python train.py --train_examples=78125 --arch="convnext" --inner_norm=false --layers=8 --kernel_size=7 --init="torch_default" --residual_init="none" --optimizer="soap" --beta2=0.99 --lr=0.0034 --beta1=0.95 --shampoo_beta=0.95 --eps=1e-08 --epochs=14.0 --weight_decay=0.05
Rows from block 3 of a small audio frame classifier, named by matrix and row number. Rows with one number belong to one neuron. Each number is 128 + 32 x the weight over its row's rms, rounded and kept within 0 to 255. All counts start at 0.
After each neuron's rows are labels from the 100 clips, of 14976, where the neuron reaches its highest value: "top examples" is what is common among them. Only what is clearly more common there than usual is listed. The data: single English nouns, adjectives and verbs, spoken by a formant synthesiser in many voices. In brackets: how many of the 100, against the usual share in percent.
# fc1: MLP up (model.blocks.3.mlp.fc1.weight, 576x192), inputs 0-95
# fc2: MLP down (model.blocks.3.mlp.fc2.weight, 192x576, transposed), outputs 0-95

fc1.341 [123 113  82  77 100 129 136  92  78 147  93 144  63  89 170 102 132 107 178 176  99 140 191  84  99 141 109 137 163 164 133 125 146 151 103 117 111 126 135 173 159 120 152 154 102  92 180 111 108 127  82 122 112 138 138 101  86 175 156 140 144 130 184 152 143 129 103  98 158  66 154 117 123  96 120 131 125 152 168 182  91 135 161  91 144 132  80 169 161 168 136 123 110  89 137 163]
fc2.341 [133 133 114 197 104 139 118  58 172 187  43 154 136 160 117 167 142 170 135  67 110 136 110 116 180 121  77  95 124 156 118 129 124 123 113 159  81 102  74 121 148 154 128 172 156 134 141 117 200 151 106 127 107 126 104 146  83 171 116 163 108 106  89  48 130  82 143 127 116 131  94 125 167 126 134 174  71 100  95 107 121 164 101  97  65 150 169 153 169 172  83 168 111  86 170 170]
top examples: /æ/ (68 vs 8.8)

fc1.61 [167 166 139 110 112 127 187 118 139 107 122  94 149 163 119 108 156 111 154 106 130 174 128 123  96  84 126 146 147 117 174  99 121  95 118  93 106 152 113 162 145  93  84 114 145 127 182 106 156  86 156 129 166 145 101 172 145 118 128 106 116 144  94 111  87 116  98 119 117 145 148 107 164 154 166 118  43 201  80 124 214 157  99 167 109 125  76 126 104 107 119 141 140  78 116 130]
fc2.61 [100 137 100  87 165 125 154 103  99  77  79 182  79  92 151 121 131 136 181  76 149 107 124 109 170  85 163 135 117 120  91 109 108 118 190 126 163 125  87 171 169 129 103 114 147 148  91 101  71 136 109 159 142  92 129  52 105 119 146  82 118 100 124 197 186 148 152 180 134 113 132 142 145 123  87 107 121  91 134 103 126 103 104 135 181 123 111 139  88 108 108  49 156 188 115 118]
top examples: /b/ (64 vs 14); /t/ (55 vs 26.9); /p/ (36 vs 9.7); /ɑ/ (35 vs 10.3)

fc1.378 [113 112 136 129 114 143 153 123 139 137  86  87 153 132  72 136 116 105 144 157 131  94 153 133 137  75 125 110 125  62 213 147 123 108 139 134 106 153  69  55 113 134 133  93 145 137 121 121  85 110  66 174 122 149 157 140 125 116  89 121  59 113  90 133 136 115  61  99  89 148 128 110 124 132 140 108 166 184 109 175 128  85 160 157 155 142 127 122  92  87  99 138  65 111  47 142]
fc2.378 [159 165 132 129  96 153 184 123 146  89 109 119 127  97 189  59 116 124 105 103 119 147  89 166 114  87 106  46 120 119 112 132  97 130 184 116 146 135 154  93 158 145  81 144 155 139 145 142 139 159 107 149 150  94 111 145 146 227  60 145 100 134 124  55 112 133 158 166 138  98 195 157 137 121 135 122 143  96 160 117  89 133  92  85 181 128 245 113 166 123 144 111 156 160 146 166]
top examples: /ɝ/ (99 vs 13.2); /f/ (44 vs 8.8); /aʊ/ (28 vs 4.4); word: flower (28 vs 0.9)

fc1.276 [113 104  70 141 100  72  72 119 111 148  87 167 165 148 145 125 153 105 153 110 151 112 162 161  96 164 108  98 136 117 102  84 165 123 130 167 130 187 101 102 161 111 158 131 126 109 119 185  45 139  85 134 115 148 122 111 146 119 150 116 113 201  84  87  96 144 119  68  87 160 118  50 141 121  97  54  67  84 129 158 107 148 108 153 118 123 161 140 111  95 112  99 110 126  42 123]
fc2.276 [165 141  90 124 152 121 197 123 135 116 110 134 115 128 166  54 144  90 101 155 171 129 134 134 119 134 128 120 174 104 146 101 141 121  86 133 108 139 202 109 153 115 145 167 149 124 113  93 170 123 137 139  85 182 102 112 140 150 110 125 134  87 111 122 106 156 147 128 111 127 164 146  87 174 218 170  73 179  97 139 129 103  99 130 181 147 133 183 126 137 170 143 124 175  76  87]
top examples: /b/ (56 vs 14); /dʒ/ (26 vs 5.2)

fc1.482 [141 148 121 152 105 136 177  75 169  99 109 137 151 161 158 170 105 138 149  91 107 142 118 140 177 125 117 149 163  49 122 165 126 139  81 137  87 116 104 151 168 157 118 152 171 193 140 104 161 121 193 109 182 125 135  89 129 112 133 169 131  87 147 168 210 101  97 138 171 128 103 122 143 132 204 125 174 164  87 130  96 148 164 126 154 158  92  74 118 112 159 104 156 134 108 117]
fc2.482 [148  87  63 133 122 147  68  63 101 137 127 112 142 132 105 166 149 128 106 115  96 123 151 126 165 112 178  96  97  97  77 109 136  89 174  85 151 148 171 200 160 147  98 102 165  77 135 169 121 114 159 133 134 155  61  76 153 106 158  89 126 136  76 109 181 166 169 193 128 133 203  84  61  52  86 126 114 134  73 100 131 120 182  70  91 167 122 160  95 160 171 153 141  91 123 123]
top examples: /æ/ (28 vs 8.8)

fc1.172 [ 84 131 203 118 161  81 144  99 148 147 177 142 160 108 125 100 104 105 131 149 126 120 164 212 178 130 119 186 139 151 181 144  96  87 120 102  85 123  44 143 114  91 124  84  99 120 134 119 113 121 101 130 155 158 175 132 128 153 167 163  93 150  90 120 204 176 127 109 129 123 152 141  90 123  50 114 152 161 133 205 140  38 146 180 164 145 129 156 118 133 127 109 106 173 129 142]
fc2.172 [125 107 177  96  65 115 116 143  94 139 154 145  92 101 128 142 156 174  30 136  85  79 131 152 113  82 102  84 120 186 122 125 104 135 130  80 126  80 170 134 148  97 163 154 174 111 109 104 109 176  56 123 124  57 180 114 104 103 124 124 123  67 178 177  99 176 154 108 125 148 132 145 130 136 126 141 103 166 172 152 134 158 137 117 106  82 170 155 126  90 157 138 107 128 113 163]
top examples: /ɝ/ (98 vs 13.2); /f/ (41 vs 8.8); /aʊ/ (33 vs 4.4); word: flower (33 vs 0.9)

fc1.68 [133 153 101 180 116 149  74 130 106 113 104  67 130 146  91 126 131  50 146 134 148  79 203 156 103 103 129 135 144 118  96 124  68 103 162 128 166 160 138 139  97  44 162 160 153  80 157  93 134 194  99 169 100 123 100 184  95 174 123  60 138 127 125 105 190 138 140 143 121  88 167 161 107 116 184 174 107 100  75 149 114 133 103 124 145 119 129 118 117 104 114 148  92 166 136 142]
fc2.68 [138  92 157  68  87 107 120 156 187 140 117 143 144 132 134 177  56 129 156 159 162 142 106 113 163 100 128  89 144 120 146  98 128 147  91  75 133 114 170 106  97 106 134 141  85 172 118 123 113  84 144 103 141 162 179 198 100  88 120 174 136  96 131 129 180 179  78 129 108  90 161 157 188 131 163 115 110 138 175 156 128 122 140 135 124 162 137 127  84 135 168 174 160  70  84 141]
top examples: /ɝ/ (31 vs 13.2)

fc1.136 [ 83 142 103 201 165 149 124 142 155 155  68 110  82 130 128  85  90 114 153 154 129 134 148 185 143 122 163 174 125 125  95 118 160 128 116 106  99  78 115 174 156 161 150 144  47 158 141 140 109 134 100  59 157 124  83  96 128 176 138 107 209  75  98 118 190 184 150 136 182 126 136 139 125 176 160 151 100  68 101 100 113 134 142 102 156 167 152 170 168 153 142 102 114 120 118 162]
fc2.136 [149 125  83  99 122 131 101 142 117 114  99 127 133 140  53  55 126 122 135 153  86 107 100 163 122 111 133 115 124 149 122 122 183 178 206 133 147  95 117 117 148  78  68 132  78 125 180 130  77 107 161  86 166 112  85  64  87 143 102 161 138 143  76 174 211 151 123  86  95 162 118  76 160 115  87 143 100 103 110 165 148 171 183 103 156 107  95 140 145 164 148 152  91 150 146 110]
top examples: /æ/ (39 vs 8.8)

fc1.309 [152  65 142 107 126 139 136 131 164 148 106 121 133 147  55  99 111 134 162 120 212  92 136 102 115  98  63 120 173  63 126 108 134 169 132  97 114 155 110 138 134 178 159 167 110 103 114 147 131 126  75  85 125 111  93 155 156 145 179 117 103 123 109 126 180 160  92  82  99 175  87 132  93 117 196 110 159 128 124 118 136 130 138 140 115  54 142 138 107  94 151 138 129 137  66 104]
fc2.309 [ 95 168 187  71  65 108 159  98 111 181 166 136 109  75 144  92 133 108 115 156  95 139 135  88 187 181  98 158 199  75 108 102 111 109 109 122 140 150 123  91  74 114 113  73  99 157 136 124  97 162 107  81 174 125 147  92 161  53 129 146 160 111  91 115 174 150 130 170 117 139  87 145 170  76 111 127 133 119  91  66 121 114  67 141 110  61 156 109 136  23 131 153 136 139  98 137]
top examples: /b/ (80 vs 14); reverberation (75 vs 35.4); /g/ (54 vs 6.1); /ɝ/ (32 vs 13.2)

fc1.264 [ 55 119  73 130 174  82 114 190 132  94 104 107 201 155  84 174 132  48 148 108 136 122  92 132  54 116 120 143 165 170 142 170  90 108 117 103  71  97  99 109 161 118 129 174 121 138 127 121 122 163 148 162 121 155 113  65  80 145 148 117 101 168 102 102 141 204 148 121 140 132 150 166 125 170  86 172 111 140 120 136 130 131 101 120 170 136 159 123 142 163 101 155 109 131 113 121]
fc2.264 [141 118 135 125  98 122  61 116 145 142 127  97 151 166 126 168 215 135 121 121 169  83 189  59 149 101  98 128 146 135 124 162 138 165 133 124 126 169  95 118  80 127 118 125 152  99 104 185 151  88 151 157  59 137 177 145  80  90 157 109 180  97 116 142 160 195  94 127 115 156  62 100 155 131 147 148 186 131 170 169 120 162 151  68 129 125 115 145 244 100  60 109  76 145  73 125]
top examples: /aɪ/ (69 vs 6.1); word: shiny (35 vs 0.8); word: child (34 vs 0.9); word: coin (26 vs 0.9)

fc1.11 [120 106 173 144 143  94 131 119 180 125 108 116 170 146 100 150 114 172 156 107 118  97 138 148 153 113 114 126 133 131  98 127 113 140 113 143 128 163 111 157  62 134 120 174 122 139 104 158 108 125  64 106 103 115  55 152 118 101 134 126 141  87 112 165 164  80  89 164 113  42  61 156 117  92 200 161 109 101  65 137 111 132 141 115 168 162 104 158 135 146  73 140 149  94 157 148]
fc2.11 [121  96 130 124 120 160 124 159 193 156 110 140 166 150 169 160 109 124 138 112 128 122 117 173  89  89 162 137 100 115  95 108 117 110 135  98 148 177 128 155 132 104 111 162 150 159 134 121 120  71 129 127  98 139 136 141 117 109 162 125 166 141 162 184  97 115 191 119 146 173 110 145  87 173 119 143 141 120 147 134 149  99 177 123 160  81 132  95 158 143 155 177 127 135 148 119]
top examples: /aɪ/ (61 vs 6.1); /tʃ/ (30 vs 6.9); word: child (29 vs 0.9); /ə/ (27 vs 7.6)

fc1.223 [175 182  91 151  69 143 118  92 142 160 131 106 136 129 131  98 129 102 103 144 141 135 151 131 143  49 149 151  82 169 166  81 128 142  71 145 218 164 122 112 153 110  99 213 104  91 139  72 108 107 119 123  93 131 129 148  73 138  84 146  69 145 121  69 129 141 111 146 138 134 132 124 105 150 121 169  77 135 109 138 154 116 113 180 132 173 103 123 101 106 106 162 102  88 175 155]
fc2.223 [102  87 135  66 137  57  99 154 115 123 149 110 132 107 142 106 100 130 118 129 142 139 142 179 134 111 120 118  85 137  95  68 170  99 192  86 120  66 142 145 140  96  91 131  52 148 156 133 160 176  95 143 168 123 164 145 142 106 148 126 114 136  71 168 186 127 126 119 144 181 121 149 134 196 103 165 116 136 160 133 123 126 141 125 131 123 190 138  88 194 148  80 117 155 169 184]
top examples: /b/ (36 vs 14)

fc1.559 [104 192 151 175 101  66 145  74 116 109 133  89 153 149  49 157  81 109 143 123 149 136 128 134 111 127 195  98 176 159 177 141 101  90 128 105 137  95  85 116 151 135 103 174 102 145 135 102  83  66 168 220 141 137 155 165 130 153 107 104 161 169 146 125 104 158 159 136 145 131 192 127 174 151  95 169  80 124 159 140 112 180 163 146 167 131 112 146  63 129 108 150 133 144 154  94]
fc2.559 [181 115  69 127 155  93 128 122  98 171 160  97 125 154 149 111 143 112 140 130 127 128 173 110 125 121 155 117 132 153 142 174 135 102  75 123 138 127 133 116 125 132 143 174  59  69 100 108 140 122  92 130 132 134  99 122 116 111 129 130 109  98 125 140 117 110 127 123 149 137  84 121  96  90 127 120 146 158 166 143 126 151 152 151 142 176  88 175 133 168 105 193 128 119 149 193]
top examples: /æ/ (49 vs 8.8); /k/ (43 vs 18.1); /ɑ/ (34 vs 10.3)

fc1.129 [ 80 113 145 120 108 110 127 107  70 167 103 159 134 177 134 113 121  55 139 136 136  92 203  95 110 138 100 130 144  95 171 141 136 159 106 143  82 203 123 169 172  82 105 158 105  83  95 139 185  99 162 101 200 152 130 186 120 116 152  91 204 131 179 132 154 142 106  87 109 136 115 137 141 112 151 146 114  89 147  85 134 170 155 157 143 125 193 117 121 106 109 102 133 110  96 161]
fc2.129 [126 156 136 227 120  93  82 176 152 126  68 132 128 125  93 194 119 111 126 118 114  88 146  96 113  80 161 154 136 157 146  81 139 150 105 168 140  92  95  97  94 126  46 110 107 229 138 146 144 148 177 139 136 104 107 123 117 137  84 146 198 141 181 123 141 198 134 120 151  55 176 103 152 132 100 102 170 138 105 134 113 124  97 176 151 143 126 147  60 159 107 189  72 132 116  62]
top examples: /æ/ (92 vs 8.8); /b/ (42 vs 14); /g/ (38 vs 6.1); word: bag (38 vs 0.8)

fc1.36 [126  93 134 137  67 100 124 119 110 164 115 104  92 145 106 112  96 122 144 177 166 116  69 188 177  92 106 167 169 119 194 151 104 127 116 158 188 166 121 127  77 126 122 124 115 161 116  84 122 144  98 151 144 116  92 156 194 120 187 114 164 130 125 152 179 120  62  92 107  67 171 103 117 145 130 138 131 131 127 189 135 138 129 154 145 127  86 140 140 149 112 183 132  84 117 136]
fc2.36 [129 118 141 131 132  82 166 149 142 126 129  98 148 124 111  88 132 115 153  88 136 138 128 163 167 133 153 106 117  96  86 173 160 124 202 175 148  85 163 132 135 131 145 137 170 188  92 116 138 142 170 163 150 139 134 104 105 148  86 138 140 164 106 133 106 107 170 143 180 112 167 199  80 110 137  47 156  96  85 188 123  95  70 158 125 127 133 146  96 143 164 126 150 144 140 134]
top examples: /æ/ (71 vs 8.8); /l/ (65 vs 25.2); /f/ (39 vs 8.8); word: laughed (38 vs 1)